Rows from block 8 of a small CTC image transcriber, named by matrix and row number. Rows with one number belong to one neuron. Each number is 500 + 40 x the weight over its row's rms, rounded and kept within 0 to 999. All counts start at 0. Numbers have three digits each.
Before each neuron's rows are labels from the 100 images, of 14848, where the neuron reaches its largest size: "strongest on" is what is common among them. Only what is clearly more common there than usual is listed. The data: seven-segment displays showing three digits. In brackets: how many of the 100, against the usual share in percent.
# gate: MLP gate (model.blocks.8.mlp.gate.weight, 256x128), inputs 0-127
# fc1: MLP up (model.blocks.8.mlp.fc1.weight, 256x128), inputs 0-127
# fc2: MLP down (model.blocks.8.mlp.fc2.weight, 128x256, transposed), outputs 0-127

strongest on: the digit 2 (89 vs 26.9); first digit: 2 (66 vs 9.6)
gate.223:418480483451461486536543530516562517487517508503539505468456458430445518493511528468496511514515480470515528486496517499466506491482461504527507506520474510581387474515493492445441566502506481528585571594531484522519489489497507461476536509518533451508502499558447464476496466533544418493520522509524557433534457579495519444533473424487557554470550482530429545574556562496572478400464
fc1.223:402487481479485447472492481422469494500454531509514519532482453457426544478538460484532519513510518464517545534533517497555495438513592534434474557463447483579526476513506492529490504486426529518477467521521507531516416527555461465509500552495539524502480369540503526449524515523476516531481612611435519529447513520517516499522489460508508581529575543504500416490496514483532509520470
fc2.223:468469497582501486413467539473456572512569505541500482487569488484539540546531491487514500447512483543517455480545469518486455423520531539480552465486495475545493485461535508485514520555511471518448569497513502450509499520538532483546461533535490493519488590610473436553497442486503466521482456562513563466485493552555529452484584458547476448536453536464476466535539528571466435565416

strongest on: the digit 3 (56 vs 27); first digit: 3 (46 vs 10.2)
gate.57:546427596550464556486527482480547540601495475518427533515460521574463519504456543465460420413491512465450501471466481525482533522416501544491511539452552502507520496525470514487510471479527527556518497478472548577459501498452497500421497491487469514569501451461489523503444511539566476522543511484618497427475446486484474501461593509485540528477508470533510546498430519516471477452532
fc1.57:532522527437491517483579529511477441536585478497526520471550516494498477462454538489424489541527472441463488500542470522642477500553525465509517528525539469440580458553507459450504524464533494453462460472464487409482480460452407528554426461490471533512487487463562430538497578523466529457502475440485557499514477454452560538508484513463512483522502535492531535520433522516464455472517
fc2.57:502449473580493500447436490535478474486538485563469459410562500501529542556498502484512514548496466414553501574488562443425511523482507510548504503485519572481498547514451563493500458483446419504517505466616520406507491481541547478516530495490455526429471526594451490509477512472478454505539509516553435528531460511576542519470495500464484472536476505454491510414522467520436501477490

strongest on: decimal point (100 vs 50.1); first digit: 1 (32 vs 10.4); first digit: 7 (31 vs 10)
gate.128:475501501562513506426424511442472462450513457538513529546541459526486495473461442562526543563447480450406405525470475490521524504465500443452508482551500436525580573447564493499503496514536441459499454473496451501484539577535510518436496484486487535424539497527512502543489565540538528495526536495553485523469509434490469473479487534513425528489503489506557517477558469595454444565495
fc1.128:520514554556538479538521524511472468467478515420470522528471463499558540587519450537565496457468469499521482553468543544486473532569449521526438513439546455452538559493508432479529500584479521524485485528448508484491476522416535514480571477477463440506503537580429565442481427499497479559471505506422440506560497462521551520498488435520474508539503520570462441463481474473522531573506
fc2.128:483504495459456396486544553504617527514485502510521497448512514507416462478494472486487476463504454478468489414509501467511467454495498499454553471438473548489541475536489492513468454496478502467512532461470459491532569496493458545506491575483516527534498549478512427532525547559571448515475455507516456478490483555467506474576485520554405548561397551555507541453487497506523497618515

strongest on: the digit 9 (78 vs 26.4); first digit: 9 (46 vs 10.1); second digit: 9 (32 vs 9.6)
gate.60:531522545508488579502544503510578536491513445566506534523470476503503545458482461566446444503522477442504469563468499522587530559475487481521503536524495565518541450528422512476467461478453465487523557508510477486518517432516563399506489479538517519460467506476482533552533512429535539491550416514562505574479491497465525501527550482489461552519538424485477451441450543490379454503472
fc1.60:448515494550451488550487486398594455456576526449473533436542501481481483559527472428467540525522499568435505457532563530408493564488553480538494478496485508505489493543536466534583518485502451483455492498415509482513557508511526570479479533474501489421531576493437489560452548563490449552500507456469545487411410483489513484535510494529499497511490521504490453481487492515461456515515
fc2.60:537473542503580575468505496552453494545552501513451479528484443490536512537491483454441490460583467481573500517449473496601518502474456499576496505565506480510407483503505545483506482508485466487497578473571527471548463476467438462540487498515428490476538567460522448511463480522514538485573482467472519465471584463573469563555523582491459449488538461442536515507479478527511483424513

strongest on: the digit 3 (87 vs 27); first digit: 3 (54 vs 10.2)
gate.117:454545567482486521536533481466568463497479453497535512510536455429454563445491527554498481470468540549491481488488530479504500506508524487459479568499481543468525425495497477553518376415482498487537480523518482461507459541513577490486502440444545511566431486507463546560478549498451486490582562454554491562471496457493545524553453486476442583437505492471519441475479501446426477450478
fc1.117:485543469500455500533530447487370511525474494548463557558404517536464516511513510497523531505529516542500443512527468498460482451485522504539520499513507547467488507447563520463464535496409467490477511479494495612589517508521502513521528524505499565465496517505558448507608442541545533441459536510438564493527589548503477441481473443488486438516438533474465474499515479558479460530561
fc2.117:502525454447507437513499473620572430489538559444496449477501502490498386473480486520454479542540518505510441521498596506568479552518525426460478526559488458520428505450502480519478551507563472528528506593482502469544477464452475520487515476492472485436519443484466491483522450486539485516485489453521533503549522472500467560462516490492604510523466468539484503511470437539505564477408

strongest on: the digit 6 (54 vs 27); first digit: 6 (31 vs 10.4); first digit: 5 (29 vs 9.9)
gate.144:510481471479494519544518549521466511477521458534564432473448472453523565514501505480491510394430554528501511450496526533564526571464488507506463487539519448502472493509507490431386495480487527534497543509451500501547496470562507484499577528523542403482530497566495500502492498475525485491539435411517508473578474521440474428642538527509531507487514439546554460540490517461473536501523
fc1.144:504452495564473507484490576509469571532523549474487492482491531536529543435447512441483447490505506548460556583489490505400587480479534387509460490481522528502464480507494542450555489476548493591569531505536479458471508519544496560464541458510542442490506485538481492459452508507417484466536453498523433497519538499550476466483478493553481417478549527545509536556516480558472556477576
fc2.144:501475507426521535554485552522537460499459550435452501533450550466502464537511500473480472460585490517420488447495491516537477461523478516447466513550460549493499409431445469464487590575495537438522449558576512492521477503479498463483481505459522494528411485392469558544531514487555533558514489484503566511451481525488477473498537577495459475540452520560468533479495520496560476562540

strongest on: the digit 9 (58 vs 26.4); the digit 4 (56 vs 27.4); third digit: 4 (38 vs 10); third digit: 9 (33 vs 9.7)
gate.194:551527442538466487453422437555509458486426553508557509481522437463493462537493477434476521472462450560491476487510493457508481485538517493540475487472490491509475514476587529427463511540520472496554594450433490574559450523484482441431532480468437453523508510587504446508449497569488463437469505466520561470536519457460489508525547478494542583527513485534422525527543531525548486507547
fc1.194:526558474526518509490489495551473515466466513461564443536444471451552524456553512561533574463505524502457512483506484522448485525530431454473467523447523514474515531526450459513466447454480517450596521503560519465482484559538542529545489535482522487476561545461402531439565449477469484490419500416486527434525466525477522553502411527452506570524495490557498537494491518531538598551494
fc2.194:535478544510581498383520551583520537564533575468480461461522474484517453497428546501400526478516496494538505510452528481533438468495518493566519506581520464505473485469523432520453531567521471503396465481509461552536508455488435551498557501440504486510505516402474539451473489517555448487525507507502513488492542477523482458493552519520547529474572432557503446508488486497530469443509

strongest on: the digit 2 (58 vs 26.9); second digit: 2 (31 vs 10); second digit: 0 (29 vs 10.6); first digit: 2 (28 vs 9.6)
gate.252:452494475586455507526512462467456544447520479543507459514503441537526506445544506501485459595478537518463471526524430532507505476476547487547498550493567482573497506482547509471461496507515435522512525459493452624484520454514495456473555511525474468468535541596524454550480494560517505501468501497453542557551437499536519447567462386463442582548457468481545484484503491520542498468465
fc1.252:490539547545489414488530506472487475516511449461465497486580515556550480605459522473518499464426459564454513511626464528535581473531475445429503513483481519498549521469488519520548534498557463565498492521390494503486461488534463452515481465515573420441524478566546473501514469495463582536494440484511477483493464532519497500474465392455506474479455480542542508479490508486500494503509
fc2.252:471524474421490494531440480503528522534462491473523416523456488608496429534453508506471519502437492553499487449521462458535465450471509428519525517515457444473540480456454466495490512484532515592480497529543494544591495530518498439574576529487551441485466492467609550500518535477497517448531482473534442521464499504503489427496597537493486480464448524525502456494434594490522511490537

strongest on: decimal point (87 vs 50.1); dark on pale (43 vs 16.1)
gate.173:427478464528496443500389486468474515531485503479520459538492508437509476498551509504531511532495483525512475519527506457467489502528520412506428539497562494646417439467489503488480495453497504503530535525529499584548415506474533442482467507514496522442495467531441513465496566430474485468492523494482515534505516458514466508634511495496499500524489510518466557493508624480431537462466
fc1.173:568524431566512547436499473471465524553535525507443493512493498462497486563507487467526465416524497516463490526475484520550516421517440442520443445492567504406544453530492565491535561518520539497470432470427482487605515504513543571513426451501474465531485437484512532502449482523542541481499515529493492500538506470504485467396562546522432433537481456529494518565476525451468508515489
fc2.173:508505527485543532500523466521470471490519454554467484498478531443494504538470484412431507504481467501460581531469530463552532549522520503516484556562508449496416537513503521483508589490503513493510457543515577544453448467476433501466550513476528547396517473494541503392538559450446509456539564526544462530549553450485507587476559481550529521502504532535529507597480504480499531464560

strongest on: third digit: 9 (25 vs 9.7); third digit: 5 (25 vs 9.9)
gate.162:480467480556519534508412548586551494520487564502546490519530501457470555516466494477478463491501499483575440608519499530554480481561485509466513506378535474500464484471432493495470544552582486511559545518517512534438482443482561467418487472482438521496409567549462449480482488483486484526490466516492505492537475454476515525565516446509526596505511501520440555523472482514510496431477
fc1.162:505420530445549599495498476465561537482478542606486531483514424515488513449436432457459462454527519489443507500425434550523446473503537549482523535552515483524458541491472483490456504492502524588502510475517478492491554511490481451506424533511465470532516494511511473502499573481490509533472535590546521499489490459435430452622514482476458508573471504502546487506561512538437506543496
fc2.162:480513484487464431520517530463526507466490487538537552483475521503489528540563466446570451523484470491463553485490492506551529574432497509448488507390420551476510531546486451510518411482502574448509567521492526442484432483543516509556415508487491520453476495533510541456551533497483455507579479501476460535582461496528512440532507519497555475533466598464436505474516562436470566515487

strongest on: the digit 9 (92 vs 26.4); first digit: 9 (59 vs 10.1); third digit: 9 (31 vs 9.7); second digit: 9 (28 vs 9.6)
gate.13:517477500487477507570510538518544504487472538510487583534492464511560529482488478494456468528504500413486543585487445467489463489505476533530480446470487484532508511458485492387560458555477447533568560506495507513519511508434488527421467493500480385506529455544542493514538516494425544524483503464562504506486568433463498474592543485537488476474480516568456495559523503503388518488589
fc1.13:508542480516463483486588547460457494459564476449434492452562502501529535516517525487521515508473496507528554522526489500425494503472536479492465534512504485462427452471537424524543537497550479527447487538531475469547514453477452491533568551454476504479546501444526496419488498517497547498535559403468509565494514547504562556486544529519425400504472537483416543476430457539499607505543
fc2.13:472491448476554544519454505526442531457492471454531373556535493433454472475548515560514475487470533508596543484548510524481478419473486533547529510518503418463504466478485497509480559535475581448476504438448529583478500460526537420534529516555502481523562472588500520530533434546494506512450457471459501491489553482476541523496440493493456481540560519508528476487527468397508480485496

strongest on: the digit 3 (62 vs 27); first digit: 3 (32 vs 10.2); first digit: 9 (27 vs 10.1)
gate.201:472496476494449431434577463545534525578494439483510509578501558489499549524547533477473493473506509466508491471530523400567549432436474520482506556472531559548522480541477525454470470437517532498544589450543475495557470533516464492528546427496402463554467523502556458534504507529480549485468533525562495482500487469537509548434437464532523503538570506523507424518474542467480472468530
fc1.201:485523451486478484553481572468419456462511563539518492474485453473441538490531518516498550492493489513533444555449472489512484586532490509549521479502481579491529456417465432485519530501489454460504566563509492525491470555549564490502509515497490510501445500607451504526493480485520459543461469432488527477513533463445437529627507509430598542491486440550523465489482489478552443454509
fc2.201:531519507503444537462388457553500533447509505562473565489456513492472502571432539471428496536444523454484517493477467541507469491487518536456503382529483496553514539525559496550503492504485506532481462478477509583515540557496547522499502488491484479533481479482533427539466501511485457542553517556560427461505477528498395460489485461446592541510446510498530451554526561496538451581486

strongest on: the digit 6 (81 vs 27); second digit: 6 (49 vs 9.5); dark on pale (41 vs 16.1); third digit: 6 (33 vs 10.1)
gate.17:551494551486497532520440538536489500535499457408495483513451566458480502533507545494473524520540559524526432469496533558479533594448402507509481466504537452610455475465484526488490483515540500550556495547528491495473503508478439544416583476517507497482594516513436492531464463559513482481530419526512566496538476512489500434514481451450520512473541398510482512488464486543503564451472
fc1.17:531440469516534526495496504513458498503562469468448469492478535500501546583458558403454504531519504503498445479538488533515455531488459572530496489541493492453429526510514523474480532581531403487450519493479428500484543498533533482474583512549520478479496511529460468526546449485567473488466405433492590492505472538525477501521543463482541431473485424470517557499485573612553496463482
fc2.17:517501517454469459452507473479532466482524461458488480510440589474465502524485461448503461453493543567519526505490550448499545524474532467550539506514496535547494548506468482531499481445393534506531436492448526631529532485495516440520555472518574487535514502438457512482503469563536420557542489502499482471454518581414471451506454554538587511521528490550494482571452480461489489489566

strongest on: the digit 9 (55 vs 26.4); the digit 5 (55 vs 27.2); second digit: 5 (41 vs 10.3); dark on pale (35 vs 16.1)
gate.149:586461426482462503485530498498507447525516526568522523520499418517490453468525529505468503463472541464477512506416498440467487510467464545513555539487533435541527554456506491546509452466480496484530527518495515549490492498534505506476541494449471420582506475570440498537420468470575571462579520518566538388485480521542538475516531495477541581517493484529561491517503412484531560451461
fc1.149:503432482533481459505494566525513426446544512508456473474546503442571485556464483466485485473485492501523501447495595498527506538571415541531480484482565474524466559514479417480496591542541514455491538532569491432455513486425463553414530481465469454495532604572493460479454562492463479548486492499523470463522464571477533473485490478509526482451537501504516568516552446491475473496521
fc2.149:540456526456536531569467499513516461489484552507487499503580484471558503436500510462492494565539497487475511437523520521450565513462505451403474453472528548533527537471528465549461496487486511510504479538595511480486385514527477487541462515465487518505462449455485551537509522454450442522624510561569451526542485529539437507456536497452562520527463529490511550503554463458471559419483

strongest on: the digit 3 (84 vs 27); third digit: 3 (54 vs 9.9); red glow (44 vs 17); second digit: 3 (29 vs 9.8)
gate.232:485504501491482524455492478503517418521504544422451558556540541521485494511450493538487542477520558499482541470593557462468497461497469524536487537449542465506446492480528487513531470461568510473518431523432511541540541533407428524570506512432517457490437491460536525539424524501421541479517554444596542555567522481487528551489473500490415535536533510455503522521509552445456474475490
fc1.232:437505531458564451482556431431407489479489492469430429479555460502546567557539545533563508487487548503623511492465509491499537485480564540534511499483488535452479495524514516463506548528447497494493494475467532527563529483585551431521499461527515495425582528477497499489576453484567514479450462470483526491502496489472534495491511459508571490502514469449513469431513506437527433425516
fc2.232:507464504530452445468450523538572555514460557475585515470498554515520458531542518487495445482490505510497561488475509417574550519497479478475495493473441497525437470510492539486521442540524565494533501546481526458583530507490432506489406525390503495520431479431520536583544536499498528511485518452503542455578390522510471512484517510512542512486460569493572529514521536470528494560542